A small contrastive image-text model, trained from scratch.
Model: 9.48M parameters, 64-pixel images, encoder arch vgg, encoder norm batchnorm, encoder activation relu, encoder depths [2, 4, 4], encoder widths [80, 160, 320], text encoder width 256, text encoder layers 8, text encoder norm layernorm, text encoder activation gelu.
Training: muon at rate 0.0053, 9400 steps, batches of 256.
Data: trained on dead-leaves pictures: piles of overlapping shapes, 36250 training examples, 66.4 epochs.
Rows from block 3 of the text encoder of a small contrastive image-text model, named by matrix and row number. Rows with one number belong to one neuron. Each number is 128 + 24 x the weight over its row's rms, rounded and kept within 0 to 255. All counts start at 0. Numbers have three digits each.
After each neuron's rows are labels from the 100 texts, of 14848, where the neuron reaches its highest value: "tokens" is the input token at the peak. Only what is clearly more common there than usual is listed. The data: dead-leaves pictures: piles of overlapping shapes. In brackets: how many of the 100.
# fc1: MLP up (text_encoder.blocks.3.mlp.fc1.weight, 768x256), inputs 0-85
# fc2: MLP down (text_encoder.blocks.3.mlp.fc2.weight, 256x768, transposed), outputs 0-85

fc1.336:117167112143121135127106160137166167154153087135166144127155157126096147079111093075109133110120117091154143145138132122148130124138114116133113170126134154101119112125154088139166118133109159178108120127114105137146131169086121084128151121171100144137080110
fc2.336:092164165119095124109175138128096131134159149106134141141122116117127132151098107121128099096122110153129122101097069124104158124117131121117105139108127130131142112115161149146096159182084120106104135124147133160130126117105152113161101139174144187112116129
tokens: "colours" (100)

fc1.624:131117083131093170108125132109121129113129097086116120152122101165115110158099131108125154112141154187154137150142114139119061137110170115098124100082106142147135132149173137134097145135149140115146145106116085121156086154100137168108113114115149112142112134
fc2.624:159069100104170147081123129144181126145142143152153129135129114133184105131133097146140140105120145140139132122152154116153155125159123099148154156125143132085114120091105131126196086115101121092127145120150104118102145087106115128161162125081147149189160084
tokens: "colours" (100)

fc1.43:149129104153155154114117118119129114102077130124159133129162151179118110154086143087095143086130111093116112159117085123121125109134110115130112156137144118103133087104148133142129133108103111159138102114097165164164140180149140077130088139162122114142087110
fc2.43:132153140134146127095110107109112133152135117117143143151099136109143102106118162172122146135163160133115152116101112130100105152100145088130149081118125102080141104159128103130097114124119114124124101151130155094124149117085116130176076126153137124169137100
tokens: "<end>" (100)

fc1.682:146129145104099137134157157134157081112129121159126116142106133100094134075140123128134114133100171157147110144117117192097149124128152107120094132133110117124163134110147095158118137115095121136080133151123136151153107124131103120114093103135165143105113134
fc2.682:146113131148155131126105122143127113160100149141161158089123114177092109166078087094149103122149133114080131144101120110162115182142112150120148144102182135132156138141096129122119125117158118127140128112133133096124141127157162125119132138165097159135134191
tokens: "shapes" (100)

fc1.54:135151107080110147135111140141144143125138170078098116144140134142165105145091135121111122106143158116120084120157150106122090186154117151122104145129148144122076096135134135095109104127131161123135115100105137080147089160136117118119139147150135143125151145
fc2.54:153141103150130106156107145157135128121139098127120107083149129123136137126102125108104087133112086163129176108114120108108121112116125095107131142117124129113169101159118088162150148154138139104139082108171137121141112147147073088170138120161116069117108138
tokens: "cool" (43); "grey" (38); "colours" (19)

fc1.644:132136171143137128164170117074129111061157149076164142127098159145116123085120151116145129061122078158131138136158141155131083115109130121149095138141124137173104107156134120130075123112089137131103113149120123082148135117142106126127117085150123099122118133
fc2.644:130138134112124095139114151166118131124126117152142142089118086160085127110123135129085110088107105151135152134121154097108102150121152165134137101130130132079095124122162127141134116171148094123079110135129160117160121107179129117098143143135086131148113143
tokens: "cool" (43); "grey" (30); "colours" (27)

fc1.516:134081126120170131100133132117096103099097137079166114138133150156164070198146157097108092088143098139104074153162079135123195114131139117093122144143174147102106134110089100176096118120172141123137103099129147099176124092156115116126123100153126156142110128
fc2.516:148121107148153120129119115068189157167096152140113133158178138070112165120064109147124144154110124118125158136132118107148099140117125119104116132095119174124142078132170101113097100116086119138144170138141103125136130097136164107120158108140144195161090101
tokens: "<end>" (100)

fc1.352:136164125147131128141120132164132133151111113131120126149167123110101188132160123091148139106170145079140131086139151131081124118118124134134077171148129117145132150081118165101149155124125105163152110160090114123133128132116103130153129122131136143088099096
fc2.352:129092116154113125130204122124139123181177125098134097100122094124082149125139149112149115107124126189107143118107126129113135111129144152110104093174155132130105108088103112118156167138149111105170155114160139147141157151129157117107108114094113137140139143
tokens: "in" (100)

fc1.533:150132191132133122141149154115146134126116155153160099118149153107119169147127118106147104104170137110134166131113112131156129118165127111112144148091096127125142128114111131118147099103128119129141099146113110177164144132106136130130147114112160138121122199
fc2.533:180129140125072129105150133115151159068145119106161131101099144135167073116149139138105093149149119112104171109115127153181147166150126123123175135159131095117164137104148153108131103155139115108152117140119155147113177140129114095129163132175139129104143095
tokens: "cool" (38); "<end>" (33); "dark" (29)

fc1.248:135131127139113113067118126112116149109123103121158143081119138139122132105140113125095135134148163114126133128147129131133097147148095123155089134128087109120130139142150089128140136153111141124155151155150133123140106092144116100074075129126164189155154141
fc2.248:080123108155126144129087109142146089137143156123146137125147136150130124124169183118172134137163113128095122125101156117133107106114184122082093111141149120108126115124180139126121164144156142141167168106131135161121148101136137100163084140135061108157152108
tokens: "cool" (43); "grey" (38); "colours" (19)

fc1.690:137126159148158099145141103132108079069131095191149136131113136121122157132137092116108142105150144120141142136135077144098119152120146106145137093095135126104153140134138139100069153179135138165152131126116203131119149126107130161084155139141112076097177090
fc2.690:137102133152173116160088110141117128170101143124099122163124105107138126134131116158111135154144115124147111082138111144104104132121173143139153115175108131143121114115148100145183142119134135157139085191137135099141071136094144145071144110127138111122107149
tokens: "in" (100)

fc1.101:163148107107097093128098135116125116096138127163143106106151100130147171126110152101125111140117137121151126110159116134111148132117120121129109112117167134136142109109100088140122152140137181143096166091075115150137128159120117129141113094138102135099111142
fc2.101:122133142120112119145123120147141136099091125122153128121128109113160181152128096129136081113130121160145064106099126100151145106147134093092110140113153124124090158128155151165136106136127116133155146150085145101177108132130136115126149144156162112154096146
tokens: "in" (100)

fc1.582:140124083091110108108147143121132093118087130124118102108137134148102131120108116111133176055125138096170106164175130092141114097125124172141114142118136143117165094155145144110103084144135156118167160137127107126152164131142125101094122098120152172136155134
fc2.582:126105132137124095096093098098127103111109118199110121123112081141126158108118130160130075143144096099158120102113120095147130129153112121103115132157137125094148138109156130131098117175131100108129144155150129129178121149101092132122116162137124136126138100
tokens: "colours" (100)

fc1.333:112103131166146155115154136120120177140113095176115141141125153112161089106127121122151142122145159107155169146124141125154132113172126109167114113080135116159096117135142100097140132175120124120153129073181101130126109125102123120115130171098086126131124130
fc2.333:103161135093104131148104159135140133136158109098138156159166137085124136122131154146113152126174150120143085160138119116101141145121136130101086166158117130061128103160142123089158116149130101079129115092143127137160145131119127202111148128143111104122113152
tokens: "<end>" (76); "colours" (24)

fc1.400:073141144158086118113130131088143149157152127092087113123163096125131120155154121129145091112100120145152094112129121163158164115136127116123122123117141162132177106126090130128139107118148131144105118152122108140164135146119148145082096145118149101146065138
fc2.400:116122121185110107139128093142114118210110130135164117126153144157105142114101115158148139112104127131133102116147100106105136111149139130137104128107099142158131139177098124183167117130094113075082148109162171117171153121150104144170132137132092141169122111
tokens: "colours" (100)

fc1.698:110145143162100149104136163099118105141123164095097111130128071099104167137162142135098151139175153145143124140136109142111152150109118104134110156104157142138145116142133179105104138157068133143114120179150149113157085141125150126124096181127115124130124097
fc2.698:080135118131127149180097105118086106065146148154157136083162134109121103150162135134103124145135094083101088180124121147127126112125153140098098148137103114134155153096172149132082116117084111103121111117144125136149154135102163147107117172135132139126112100
tokens: "colours" (61); "<end>" (39)

fc1.515:075134130133153124166172157110127087076146119096107100154125163133084163091126156127085117106129148123103134168129152119119141092159107162147088123106126134152074101116194109118105127074102106144126127122104174128145119136144100122135136111134133124157133134
fc2.515:149094140118135090099138161159093126128179148150139130111134162123078108155112119160137088099126117138136154163129149118120112136114138109143157128129082130118118151087148096149159138162156099179083090144074117178116121149149118157147149152169094135101096114
tokens: "cool" (43); "grey" (38); "dark" (19)

fc1.563:117110127121135105123132084133122129125130116105114138106097134134139153121107135154155134082123116112108141139108143120152111153121116141138108145109144134104111106145110146102108143128132099162158131111115092157156126077107121171094103151125133159126115170
fc2.563:134131101117094111111123140130091103152110155123159136155120099151113126135116140101132134106143139141095146114161092128148175128176106093168087112136155114134135187133167151101159108151142117126139149110192159132111140162121095119159109150101096116096130079
tokens: "<end>" (100)

fc1.350:126142089078152095130162110133143122138134089068147157118155100119103146120118147125098135108163088110128178137095155149131121170128148138133171125115085158149144155176107094086112138120126147114134105133138125152158101129112144115143129102129136116128114143
fc2.350:111092185123153141102137174127074101161116155138118154149126138114104114167132131141100121184153154080079130131154135099131120119111131132117105112095094150094104121119122153111097151132147130127112140144132177116098189095135100137127118156143172166113175144
tokens: "in" (100)

fc1.29:117138102136132106153184136119099100052110136089110104109112123159076137169133177117124141133154114157142120129136138120102135114145134122116123171106134130135148068154130134130176174114104123123119116107107122147154135132157120159117173133135170110096116107
fc2.29:150119165116128108125094155095144131163132179148109118140115132133144108144129118147098124117141111128099164097105113095171124148119085125108125106142110149112131127125097140118128120138093152131157143127140127103080087141122078145136113127130156150120128151
tokens: "shapes" (62); "dark" (38)